config.yaml
train_examples: 203450
image_size: 40
layer_scale_init: 1.0
inner_norm: false
nesterov: true
max_steps: 9200
epochs: 17.4
warmup_steps: 460
Rows from block 5 of a small image classifier, named by matrix and row number. Rows with one number belong to one neuron. Each number is 50 + 12 x the weight over its row's rms, rounded and kept within 0 to 99. All counts start at 0.
Before each neuron's rows are labels from the 100 images, of 14848, where the neuron reaches its highest value: "responds to" is what is common among them. Only what is clearly more common there than usual is listed. The data: cartoon faces.
# fc1: MLP up (model.blocks.5.mlp.fc1.weight, 512x128), inputs 0-63
# fc2: MLP down (model.blocks.5.mlp.fc2.weight, 128x512, transposed), outputs 0-63

responds to: laughing; looking left; long hair; beard
fc1.310:56 35 68 21 55 13 53 66 48 33 38 52 41 37 38 58 70 45 81 33 48 50 55 57 47 41 51 74 40 46 45 26 44 48 44 60 60 46 29 36 63 42 65 20 46 41 53 46 54 56 38 42 67 50 41 52 57 33 50 65 66 50 33 39
fc2.310:51 56 45 38 64 86 51 54 58 41 39 52 34 66 47 38 39 45 37 70 38 45 49 38 49 46 44 62 41 37 43 39 60 44 53 50 54 41 41 62 67 41 67 54 41 52 30 59 54 58 63 48 48 56 46 62 66 55 47 77 49 56 47 83

responds to: sleepy; beard
fc1.49:48 50 50 44 43 53 32 61 44 48 60 48 59 38 58 44 54 58 48 66 51 39 51 50 43 60 70 41 53 39 52 31 66 69 34 42 52 46 64 41 60 32 35 60 50 49 43 46 35 42 44 48 48 35 50 78 50 42 44 71 53 39 70 48
fc2.49:56 54 74 30 66 58 23 53 43 33 45 36 46 54 40 56 49 47 41 51 60 54 47 47 46 63 37 59 61 52 41 52 44 57 55 55 55 41 45 73 36 55 45 68 52 53 27 60 45 48 57 51 60 68 32 45 44 50 41 69 40 40 50 48

responds to: bald
fc1.487:45 53 76 20 54 61 39 51 51 28 47 48 49 43 64 53 45 35 55 31 72 55 40 67 67 83 63 68 31 74 54 60 40 51 34 38 58 42 41 45 44 49 69 34 77 54 53 47 63 40 51 45 45 54 43 40 35 55 59 35 56 48 60 64
fc2.487:44 55 51 50 26 37 64 31 57 77 54 53 60 72 47 34 44 67 57 31 59 38 74 58 42 45 48 51 48 29 59 59 40 41 50 45 34 39 52 30 35 52 68 47 61 65 39 41 56 53 49 53 39 31 61 68 69 46 49 76 31 64 54 61

responds to: bald
fc1.61:52 57 59 30 49 60 45 30 51 61 58 43 49 40 68 46 42 22 33 45 36 60 26 43 40 47 36 58 55 43 71 43 70 20 38 56 49 34 51 51 68 57 54 45 47 47 63 44 57 60 56 44 35 45 55 46 60 63 33 48 34 44 55 42
fc2.61:46 48 61 44 45 57 51 34 36 43 65 38 49 38 51 49 28 71 60 52 38 53 52 50 37 51 52 51 41 38 58 48 45 63 71 82 45 45 67 32 43 69 48 60 39 27 44 78 55 48 32 58 59 41 65 47 51 52 44 58 53 43 42 72

responds to: pointed hat; spiky hair
fc1.451:48 72 62 50 65 49 53 39 60 33 47 61 52 71 40 61 43 33 53 56 36 24 59 63 57 68 55 64 51 37 49 30 50 71 56 49 56 67 59 37 52 52 61 79 66 56 26 61 30 64 50 59 28 59 52 57 63 61 61 28 47 36 38 30
fc2.451:36 60 64 55 56 54 58 62 35 52 44 51 64 41 20 40 51 40 37 45 55 31 55 70 57 48 61 66 70 34 37 52 43 49 53 48 71 48 53 54 50 39 61 30 35 31 69 30 39 52 62 84 63 63 49 42 76 49 55 68 50 46 31 61

responds to: laughing
fc1.384:50 39 45 54 55 48 71 40 53 42 56 64 27 66 52 57 73 25 64 66 42 48 54 33 61 49 58 69 53 47 61 44 54 61 51 48 61 49 61 45 73 42 58 52 48 47 54 75 65 45 50 64 39 51 68 60 61 66 43 46 39 62 30 46
fc2.384:42 44 56 49 38 54 56 40 38 42 47 34 55 53 54 50 70 61 45 62 44 63 60 41 60 56 26 57 44 41 56 38 48 36 32 60 49 51 47 56 51 50 34 45 42 44 65 40 57 63 61 39 46 37 58 57 36 49 47 69 54 54 45 30

responds to: curly hair; hat: no hat
fc1.100:66 26 43 42 42 41 49 52 53 49 24 65 50 53 57 49 65 49 48 49 56 48 58 49 72 35 49 59 50 47 52 35 59 45 58 53 34 64 57 44 52 20 66 50 65 34 37 64 41 48 55 50 41 23 82 49 53 63 55 42 49 56 25 75
fc2.100:36 46 48 62 52 58 37 43 59 53 75 51 54 38 38 60 25 45 47 74 40 68 51 44 59 52 37 56 40 55 51 41 36 44 44 23 34 37 54 52 38 61 63 44 47 51 58 27 60 49 60 52 36 33 46 26 71 36 53 51 46 40 58 41

responds to: winking
fc1.324:53 47 44 31 70 37 41 82 50 49 53 49 45 36 42 54 36 51 41 34 36 46 50 55 52 52 56 49 53 62 44 35 73 28 62 48 47 47 46 37 47 47 57 52 53 53 27 53 55 50 46 66 53 37 39 37 59 90 47 38 41 58 64 60
fc2.324:42 49 27 53 50 74 48 51 41 34 44 39 46 49 43 42 35 59 68 40 68 45 49 50 60 48 51 57 55 49 49 38 72 48 51 56 62 59 52 49 44 56 65 62 38 33 51 33 38 22 44 56 55 81 42 71 38 40 44 44 43 69 59 65

responds to: spiky hair; cap
fc1.120:53 36 65 49 62 54 61 38 46 46 53 51 43 46 43 67 39 31 56 75 28 35 37 43 45 33 79 38 38 57 44 50 40 71 50 49 48 42 49 59 48 33 34 46 47 50 57 68 65 57 67 29 60 46 49 60 51 46 56 58 51 43 51 44
fc2.120:51 58 48 33 52 47 72 54 61 45 47 45 47 51 53 54 51 50 82 52 57 40 29 70 61 49 57 46 28 27 56 64 43 46 49 74 38 58 50 47 59 38 50 71 56 56 56 55 79 52 50 40 66 59 72 49 43 30 60 63 55 55 35 40

responds to: spiky hair
fc1.112:55 59 55 49 46 59 45 57 63 14 58 64 49 56 20 62 40 47 43 54 45 46 53 48 50 63 37 56 47 33 69 44 29 43 44 63 75 38 76 43 71 39 48 64 52 39 68 63 50 75 53 53 48 65 58 40 43 74 56 49 54 61 37 38
fc2.112:32 40 70 49 39 51 64 64 38 52 51 39 37 64 46 56 44 69 58 41 38 27 46 42 36 59 47 55 53 37 52 56 53 45 46 64 66 38 69 67 63 59 45 48 15 57 35 29 61 49 60 74 44 40 47 53 53 43 64 67 36 58 27 45

responds to: bald; hat: no hat
fc1.457:31 49 53 45 44 46 50 49 56 65 59 48 31 45 51 50 29 38 31 45 50 49 45 39 54 32 36 48 65 53 76 44 75 57 32 53 66 33 35 19 47 53 43 40 51 51 41 56 41 34 65 47 31 60 55 54 40 47 54 63 39 39 65 65
fc2.457:47 45 53 44 48 54 28 34 45 38 66 31 35 47 50 62 31 38 68 41 36 53 50 35 56 63 36 61 59 32 55 48 45 46 68 66 55 71 53 59 57 52 41 44 47 37 26 33 58 57 48 44 54 42 45 46 54 59 48 63 46 55 50 62

responds to: hat: no hat; a bun
fc1.73:70 48 31 25 37 37 58 34 61 57 52 89 46 79 49 62 63 47 48 30 67 36 39 43 30 42 44 48 33 41 57 38 46 43 47 44 53 45 28 66 55 51 48 55 38 60 65 41 51 59 59 58 42 44 48 38 52 58 52 47 41 74 60 67
fc2.73:64 49 59 52 41 61 52 48 66 48 38 34 56 28 62 39 56 58 67 47 55 30 51 42 54 64 56 38 44 38 55 69 47 49 43 59 70 44 35 60 50 42 53 46 62 68 40 59 53 52 47 72 38 48 56 63 19 37 66 50 69 49 52 53

responds to: bald; sad
fc1.321:37 52 61 68 46 58 51 63 45 64 55 48 56 65 40 42 57 50 39 49 54 51 68 64 37 47 50 53 35 27 53 64 48 66 59 33 40 48 43 41 58 32 66 49 47 52 25 39 62 38 42 46 36 34 84 51 53 53 67 28 39 45 41 57
fc2.321:63 75 26 50 52 45 39 45 53 35 43 42 39 43 51 49 37 36 41 48 46 20 56 66 42 34 48 56 72 63 73 53 49 79 65 47 30 47 19 64 67 59 43 61 52 36 39 51 49 42 70 40 45 52 58 25 61 60 52 36 36 65 44 40

responds to: sad; beard
fc1.428:58 51 42 28 52 34 52 34 50 39 61 46 52 59 75 39 34 64 45 62 54 38 50 41 52 55 44 44 50 55 40 55 69 77 37 61 55 48 31 50 45 59 59 67 44 60 40 46 24 45 65 64 61 40 31 39 32 39 42 38 55 45 51 51
fc2.428:53 63 30 48 45 54 42 42 45 41 47 41 49 54 44 47 42 24 61 67 45 61 42 33 68 27 59 54 64 48 37 31 49 58 57 50 52 61 50 43 64 53 41 51 37 55 73 41 35 60 63 49 54 67 46 62 58 68 65 51 42 34 52 32

responds to: angry
fc1.377:55 65 29 54 40 40 66 49 47 32 64 49 50 62 46 37 44 59 64 43 44 42 64 59 50 70 59 49 58 49 73 45 59 41 56 51 38 40 73 57 66 65 46 27 46 39 87 60 36 53 30 52 29 55 64 34 31 53 65 55 54 49 62 64
fc2.377:46 41 54 42 59 28 48 61 55 41 67 49 48 46 46 59 67 56 45 22 40 34 71 55 52 69 63 51 38 37 25 43 50 51 62 53 35 46 49 34 55 68 52 29 52 53 59 58 47 40 47 78 50 22 12 53 26 52 40 57 66 58 47 54

responds to: sleepy
fc1.507:56 65 46 37 48 44 56 65 39 58 55 64 52 48 36 64 66 59 24 57 55 55 57 59 64 54 58 56 41 43 52 36 46 65 54 34 53 48 62 55 41 54 54 57 60 57 46 31 38 54 43 35 49 60 55 68 60 34 72 57 52 22 68 55
fc2.507:48 43 55 45 50 53 53 49 50 56 34 17 46 45 38 44 43 74 52 43 36 51 68 51 33 46 53 47 58 60 67 41 47 54 27 65 46 52 47 55 62 59 47 46 59 64 46 41 23 34 55 32 49 66 43 52 63 24 51 55 53 48 41 44

responds to: laughing
fc1.365:14 49 43 50 56 40 48 52 54 43 59 38 32 45 57 41 39 50 54 54 47 39 49 35 24 49 58 25 60 64 43 64 42 63 32 45 39 42 55 33 52 50 75 35 61 54 44 54 73 39 26 45 40 58 29 48 55 54 71 55 55 33 47 78
fc2.365:51 34 70 73 20 56 45 32 50 56 41 51 54 35 19 61 61 62 68 51 67 29 71 34 40 33 46 30 41 56 38 59 47 45 53 43 58 32 48 49 58 36 61 41 53 34 49 52 59 56 62 46 58 48 58 44 44 63 51 38 60 57 56 53

responds to: pointed hat; top hat
fc1.2:38 46 27 44 42 44 48 58 55 66 55 36 32 31 69 67 44 61 46 59 43 68 61 54 64 33 55 47 41 29 60 54 41 53 53 42 52 49 43 32 61 56 57 29 75 36 50 51 58 34 39 39 59 45 38 62 59 44 34 33 52 52 33 63
fc2.2:43 59 53 72 69 36 62 24 55 57 57 41 47 58 18 54 52 39 36 58 69 59 45 64 70 45 57 71 61 44 46 53 31 50 39 29 69 45 49 35 71 58 58 50 45 54 47 29 27 42 61 56 37 37 56 66 41 39 44 53 43 76 49 26

responds to: bald; hat: no hat
fc1.351:38 49 53 37 70 48 43 50 56 66 59 43 30 56 58 55 48 35 34 52 58 39 54 53 41 49 43 58 50 54 51 34 65 77 17 43 55 45 58 38 50 25 50 64 40 42 35 57 49 56 50 42 41 41 57 49 45 66 45 64 45 57 67 54
fc2.351:53 60 66 45 69 47 42 36 65 58 71 55 33 56 61 57 59 67 47 31 49 51 22 29 47 46 39 63 28 47 50 68 38 76 56 59 60 69 62 44 61 33 53 29 51 62 38 40 54 38 50 54 36 66 54 47 54 55 51 44 44 58 18 43

responds to: angry
fc1.113:65 55 41 45 47 93 49 39 42 55 53 55 30 45 49 42 47 42 47 51 49 51 64 36 26 61 55 32 38 70 66 57 69 58 64 42 18 45 40 30 43 51 50 52 68 40 37 49 61 56 63 37 57 57 61 52 73 48 51 41 46 47 49 44
fc2.113:56 53 41 60 61 70 40 33 19 45 53 39 45 28 57 59 53 53 74 69 44 50 51 51 59 43 45 50 36 45 31 44 40 65 66 43 78 31 54 66 34 81 56 68 55 57 58 45 70 41 75 62 53 51 40 65 69 61 36 57 47 49 68 49

responds to: pointed hat; crown; spiky hair
fc1.54:39 49 53 41 48 68 53 58 43 42 68 55 40 51 28 45 40 54 30 56 29 56 51 45 45 75 64 46 58 56 67 13 26 45 47 58 47 52 60 40 45 45 62 57 67 62 69 47 48 43 55 48 44 67 48 42 62 58 67 40 49 42 15 30
fc2.54:25 65 47 51 57 52 55 50 66 41 60 24 51 32 43 59 50 58 74 41 62 32 45 70 50 52 59 48 61 51 49 64 45 30 48 41 37 38 53 56 65 41 68 56 30 51 63 63 55 63 34 54 64 61 47 46 48 57 60 44 24 37 33 41

responds to: sleepy
fc1.481:59 48 49 46 61 53 44 65 21 52 73 60 31 47 61 56 48 62 39 37 51 43 54 40 62 63 56 44 65 54 27 48 57 64 39 48 69 63 44 35 51 72 45 77 66 49 44 30 40 59 43 30 28 42 54 42 53 51 45 46 42 40 53 41
fc2.481:47 44 44 46 52 53 67 76 39 48 42 33 58 71 34 46 42 52 45 44 57 55 56 50 47 47 50 58 63 59 66 63 66 37 33 62 24 43 47 51 70 44 40 49 48 47 49 31 47 53 44 71 76 64 52 25 75 61 62 49 50 71 39 55

responds to: surprised
fc1.203:68 38 46 28 52 24 65 60 44 36 57 62 47 37 63 62 50 10 50 40 73 26 42 48 51 31 28 41 63 29 44 50 46 50 63 58 71 55 44 62 64 48 56 55 54 40 63 63 56 45 63 58 50 62 66 53 48 45 45 41 44 54 72 59
fc2.203:36 31 45 45 42 63 28 43 60 47 58 45 56 45 49 59 39 60 69 44 75 47 67 57 53 67 50 40 50 38 51 59 64 31 51 64 41 48 35 63 41 55 56 66 57 53 54 34 39 50 32 58 43 79 64 56 53 56 78 40 78 72 54 47

responds to: winking; short hair; cap
fc1.176:55 52 35 60 32 33 64 53 45 67 67 50 40 49 41 52 50 56 45 50 62 59 42 42 82 60 35 62 45 70 61 53 56 50 29 48 48 58 48 35 45 47 65 52 56 40 37 60 62 43 41 60 57 27 51 46 69 52 53 49 41 47 56 58
fc2.176:23 33 46 74 45 39 63 49 49 52 62 61 57 59 20 60 39 52 63 37 33 63 47 46 50 57 49 59 23 61 64 46 48 62 56 50 29 41 46 62 45 48 67 40 66 33 43 57 40 38 64 55 53 32 33 55 50 53 58 55 32 56 58 84

responds to: pointed hat; spiky hair
fc1.175:38 32 49 47 56 73 28 46 71 41 59 66 32 62 41 49 51 48 32 66 40 35 50 42 61 68 69 53 29 58 61 37 50 37 47 52 53 69 59 28 41 61 48 60 52 39 46 55 54 53 52 42 50 34 54 53 56 62 66 58 57 52 25 38
fc2.175:00 37 58 53 53 66 54 36 62 35 42 38 39 26 38 64 23 51 66 43 54 43 45 39 48 61 63 45 48 49 54 63 46 44 49 33 48 63 64 49 68 53 53 47 45 38 49 61 46 36 34 60 53 58 61 53 71 55 63 75 63 64 42 38

responds to: smiling
fc1.232:62 40 50 53 46 36 60 54 50 58 69 68 66 65 57 62 54 45 45 49 42 59 58 50 48 57 66 48 47 53 64 47 47 39 39 57 52 24 41 71 56 50 44 54 53 50 38 63 28 51 58 50 33 48 50 36 52 55 49 49 43 70 48 29
fc2.232:43 39 56 39 46 55 65 38 41 24 42 65 44 44 43 63 65 56 53 23 48 42 74 37 57 37 34 48 56 50 48 67 52 48 78 47 32 58 38 30 43 52 56 35 47 53 65 57 43 52 61 41 43 52 46 43 60 28 45 55 41 59 52 47

responds to: winking; neutral
fc1.148:39 53 49 56 48 68 43 45 25 33 57 45 47 33 45 54 51 63 48 35 52 23 51 36 62 48 55 59 55 54 27 37 34 52 65 61 66 66 37 47 44 84 56 74 76 66 50 38 51 36 47 39 58 51 59 30 65 26 65 47 45 60 40 45
fc2.148:30 35 43 51 71 47 58 65 27 65 71 64 61 56 52 52 56 59 50 27 61 52 52 82 50 51 40 66 29 60 79 63 51 48 37 42 35 31 52 60 53 28 32 45 59 37 63 38 43 63 29 51 56 84 47 55 51 64 36 62 60 45 36 43

responds to: curly hair; a bun
fc1.289:38 27 68 25 70 59 62 35 64 39 50 44 39 57 56 67 52 52 51 39 56 54 45 58 32 61 61 71 30 52 60 54 53 46 42 63 64 41 42 47 30 66 68 50 40 18 55 28 51 47 41 36 69 71 52 43 51 51 56 23 51 41 55 64
fc2.289:59 58 57 40 51 53 44 40 53 54 38 60 45 29 71 56 41 44 47 49 42 41 31 64 58 48 35 54 51 25 43 41 50 42 36 44 40 46 63 52 60 41 67 73 42 62 59 59 17 82 56 46 53 50 47 61 46 59 35 43 64 45 75 63

responds to: pointed hat; cap
fc1.287:38 45 69 62 65 50 38 45 74 50 41 62 35 54 56 62 51 47 36 50 31 55 31 34 63 72 62 60 53 54 34 22 37 60 61 59 47 62 74 29 66 34 53 73 55 57 48 51 42 51 28 51 67 38 61 67 38 54 56 56 53 51 35 40
fc2.287:17 36 47 63 42 51 61 21 38 44 27 48 46 59 47 60 32 42 63 48 60 49 36 70 59 50 49 60 81 51 43 45 70 72 41 45 42 49 64 50 40 58 61 58 59 26 57 52 68 43 55 74 50 68 49 41 65 68 70 67 39 39 27 37

responds to: curly hair
fc1.86:57 43 64 67 47 59 27 64 37 40 44 58 55 51 59 51 56 48 42 65 57 52 38 40 56 49 87 41 59 80 55 47 58 65 44 43 37 33 49 57 37 63 75 55 42 32 58 40 41 49 38 60 52 31 53 33 36 42 61 61 36 54 35 45
fc2.86:80 57 64 46 52 31 60 48 63 53 65 55 57 41 81 54 49 47 41 63 37 47 40 53 52 53 58 40 41 49 72 39 31 56 40 38 44 43 55 50 47 42 35 33 49 60 40 65 48 60 38 43 62 68 48 38 49 70 61 44 56 58 52 56

responds to: sleepy; moustache
fc1.328:44 67 35 51 45 29 41 72 26 64 62 67 47 55 40 56 55 54 44 67 53 52 47 65 43 68 55 33 56 62 53 36 47 46 45 36 81 47 33 32 54 45 55 35 60 50 39 30 44 62 55 24 30 54 63 46 61 53 57 61 74 44 72 49
fc2.328:62 65 70 55 57 56 68 48 59 23 47 62 62 37 31 61 53 63 46 34 50 51 56 32 44 71 56 63 45 37 56 58 45 60 43 59 48 45 43 43 59 39 41 64 41 75 66 38 40 62 53 48 64 39 36 35 49 46 68 55 77 45 45 68

responds to: sleepy; glasses; winking
fc1.101:53 47 33 46 55 12 54 68 56 51 63 59 44 52 48 47 71 73 33 60 54 45 68 46 50 68 49 63 41 37 57 44 45 63 51 39 51 56 64 52 30 32 47 55 29 56 49 63 58 71 39 49 46 62 57 55 51 47 56 59 54 54 71 50
fc2.101:54 51 38 41 67 62 59 56 43 71 42 43 39 57 49 54 44 51 48 36 57 46 50 66 35 51 41 81 61 65 50 63 49 61 46 58 65 36 28 56 46 34 55 59 58 46 37 43 51 36 48 65 64 48 18 42 33 41 37 66 57 59 47 53

responds to: hat: no hat; a bun
fc1.291:36 54 40 58 46 63 47 43 53 45 71 62 67 35 40 44 41 65 62 49 67 39 42 51 35 61 46 47 58 34 39 74 56 58 60 50 60 49 57 63 68 52 27 67 52 43 42 60 43 75 28 45 41 50 44 44 73 58 20 47 48 53 67 53
fc2.291:49 44 31 52 45 48 62 56 54 74 57 57 40 22 67 58 42 52 20 61 33 62 42 47 58 70 50 45 46 34 53 35 35 59 32 65 51 45 34 25 54 47 33 45 53 38 43 52 47 23 72 39 50 20 53 47 56 52 60 44 75 57 58 46

responds to: surprised
fc1.84:50 28 66 58 39 54 51 44 53 66 54 60 57 71 62 48 31 44 61 41 47 33 50 58 60 65 41 71 46 48 56 64 50 27 37 33 50 50 48 51 44 34 56 49 34 53 46 71 29 45 36 30 52 32 65 32 74 67 44 58 49 48 61 53
fc2.84:43 37 54 27 35 54 37 43 49 56 18 69 29 59 54 59 69 56 37 49 66 69 47 52 57 41 45 71 39 40 63 64 72 52 57 41 38 40 70 64 61 60 32 44 72 50 46 44 39 45 37 23 28 50 35 36 56 45 44 49 37 71 53 37

responds to: angry
fc1.292:64 44 49 46 40 45 24 47 46 35 31 49 47 59 58 38 53 45 43 35 28 38 58 58 29 58 31 37 35 31 42 51 62 50 72 66 40 56 69 67 51 77 77 48 28 43 70 54 44 37 46 36 36 46 61 39 54 52 51 36 51 59 53 47
fc2.292:37 35 54 54 59 63 39 59 45 65 52 40 42 47 61 68 49 38 53 57 52 72 44 55 67 21 59 36 70 39 36 54 76 55 69 45 66 44 55 42 45 53 38 40 74 34 59 47 55 45 39 40 62 48 32 54 56 60 57 56 39 47 46 33

responds to: pointed hat; long hair
fc1.28:29 38 54 44 54 52 28 45 63 56 59 58 49 55 52 47 50 63 46 65 40 45 51 33 44 31 47 59 65 30 30 31 53 41 55 47 66 56 35 39 38 53 58 52 89 54 51 61 28 27 31 61 57 49 61 44 53 50 35 47 44 53 45 60
fc2.28:49 37 42 68 56 33 48 45 49 61 77 54 51 45 44 45 41 57 47 70 73 49 53 68 28 56 37 56 52 67 59 20 48 41 25 25 52 49 50 50 46 40 55 57 48 64 30 32 61 34 64 46 49 71 49 75 59 55 46 52 45 60 36 43

responds to: surprised; sad; glasses
fc1.456:42 51 42 41 36 35 40 46 60 39 66 56 54 69 41 48 68 65 61 64 60 52 50 58 69 64 43 70 53 46 44 39 42 65 27 44 48 48 26 59 50 59 55 51 50 62 30 45 53 53 38 61 58 42 50 77 37 66 43 44 49 41 56 48
fc2.456:62 54 49 49 53 70 53 50 48 37 37 67 74 68 45 37 63 51 44 64 60 43 54 61 61 47 47 55 66 67 55 48 51 45 69 37 71 28 47 78 76 54 56 52 47 45 45 34 32 59 57 63 50 58 41 51 53 38 52 60 33 50 58 59

responds to: smiling
fc1.16:50 27 51 31 45 65 46 39 54 71 51 50 54 51 47 68 31 48 59 53 56 54 55 38 41 60 54 27 73 73 65 60 37 56 66 59 21 37 49 25 46 38 52 41 62 48 26 47 52 53 62 43 53 35 43 36 59 48 38 39 56 62 44 43
fc2.16:66 58 42 39 48 50 38 42 38 39 28 50 48 57 49 65 73 52 69 54 36 43 72 51 78 53 54 34 42 44 51 50 42 54 68 51 69 43 57 45 47 61 51 32 62 48 31 39 62 42 38 55 39 64 44 66 48 51 48 56 54 65 39 54

responds to: sad
fc1.355:59 49 53 59 52 44 41 56 55 36 42 38 47 46 59 68 54 40 48 49 56 48 65 67 50 43 65 63 40 61 27 59 40 61 35 51 38 37 49 70 39 54 56 50 74 52 54 35 77 52 57 34 77 47 42 55 49 69 57 12 58 48 46 58
fc2.355:31 54 42 53 19 67 37 49 43 65 71 39 46 69 40 35 53 57 65 53 36 50 69 51 66 53 65 58 72 56 52 63 59 49 46 31 57 44 49 66 63 35 59 41 51 57 56 18 48 54 52 61 57 49 56 36 66 49 52 47 58 49 50 35

responds to: angry
fc1.387:42 63 46 52 59 55 29 22 53 21 44 43 52 58 52 53 63 55 51 62 38 32 61 49 48 51 28 47 31 45 29 65 62 55 67 26 74 36 70 76 40 70 54 51 45 53 78 26 49 30 33 55 47 49 40 44 35 50 37 38 50 40 60 36
fc2.387:47 56 41 34 41 21 22 60 50 45 56 63 46 61 72 63 59 60 33 58 52 72 41 61 52 53 37 27 48 37 74 56 42 58 49 77 57 54 52 50 40 56 51 60 64 54 59 55 56 46 42 35 53 52 42 38 48 32 43 48 47 56 65 64

responds to: smiling
fc1.420:42 54 69 52 42 54 74 36 48 65 58 55 37 62 45 29 56 64 44 39 46 39 23 53 52 50 56 53 42 39 47 60 45 23 57 42 42 34 51 46 40 48 38 66 46 61 37 49 25 54 44 44 46 36 38 38 39 30 40 51 36 36 64 53
fc2.420:40 43 43 53 48 61 53 54 42 63 51 54 46 48 53 67 58 53 43 63 58 35 50 51 45 76 59 74 59 60 44 36 36 25 56 49 26 45 36 52 33 34 54 35 58 49 46 41 67 51 64 44 28 36 31 52 50 55 57 57 48 53 87 34

responds to: sleepy
fc1.111:67 39 44 40 55 32 48 93 32 58 53 52 61 60 62 64 67 63 39 51 65 57 47 45 57 51 55 42 30 36 52 37 56 68 44 46 53 48 48 59 42 45 73 54 31 32 56 45 48 54 52 54 62 35 53 72 56 59 52 78 69 33 57 44
fc2.111:32 50 44 31 52 52 42 69 49 37 33 47 38 47 48 66 71 67 54 55 39 56 46 54 56 59 28 73 80 59 52 56 31 64 57 39 46 38 40 69 56 56 43 24 62 59 41 54 23 57 35 56 64 59 29 49 56 47 51 66 62 29 55 55

responds to: curly hair
fc1.358:42 49 48 52 25 44 57 53 29 60 65 32 61 53 42 35 61 42 50 54 53 56 60 38 36 63 59 57 40 59 43 36 31 37 53 45 56 49 77 49 64 49 60 51 48 51 54 63 43 58 57 45 52 28 56 55 73 42 45 55 57 42 64 41
fc2.358:42 40 28 48 37 64 38 64 74 47 37 55 63 45 50 80 43 66 35 60 55 31 54 52 59 42 63 59 43 39 47 46 56 69 40 29 48 52 36 66 55 47 44 71 52 59 50 52 30 42 49 33 47 52 57 43 37 56 65 49 49 25 62 72

responds to: angry; curly hair; sad
fc1.200:29 57 51 31 46 35 43 50 74 54 44 34 55 62 53 68 48 48 34 56 51 45 67 53 64 39 27 59 39 72 32 60 37 68 34 70 55 49 56 67 42 48 57 64 51 42 53 60 52 47 37 39 57 49 61 47 52 51 43 38 65 40 51 44
fc2.200:53 28 40 54 57 45 62 48 16 58 43 42 21 56 64 21 52 33 55 58 53 59 74 34 60 61 47 47 42 44 50 59 46 62 50 46 62 59 61 67 58 55 58 41 75 69 73 52 57 64 21 35 73 52 42 49 56 66 56 41 40 61 56 71

responds to: smiling
fc1.74:56 45 78 41 48 61 55 52 44 66 49 60 41 61 46 48 43 75 49 54 33 54 38 60 60 55 50 32 53 58 47 45 56 39 52 72 51 32 24 42 31 56 55 65 40 59 39 50 27 72 51 56 56 57 39 45 49 55 21 42 45 51 33 41
fc2.74:53 47 58 45 46 31 54 52 45 59 57 49 34 53 62 51 49 47 52 73 44 33 41 44 57 65 47 47 48 68 45 48 47 36 58 37 51 50 53 60 47 40 55 46 46 61 51 49 61 52 41 55 35 59 53 85 51 46 68 51 35 34 76 38

responds to: glasses; neutral
fc1.182:54 58 73 58 48 43 49 53 65 66 34 43 28 58 56 52 48 26 68 37 61 56 61 52 54 45 52 70 67 32 62 65 58 49 45 54 36 29 49 58 45 62 53 60 50 42 26 62 54 50 50 40 48 59 46 34 49 49 42 56 40 47 57 46
fc2.182:55 39 51 41 59 44 49 59 75 54 27 49 55 50 47 42 33 57 51 53 74 55 47 49 29 56 63 54 49 70 50 52 48 51 73 55 28 39 67 52 34 50 45 62 54 49 61 48 64 56 58 47 41 62 24 50 50 57 58 47 20 56 51 45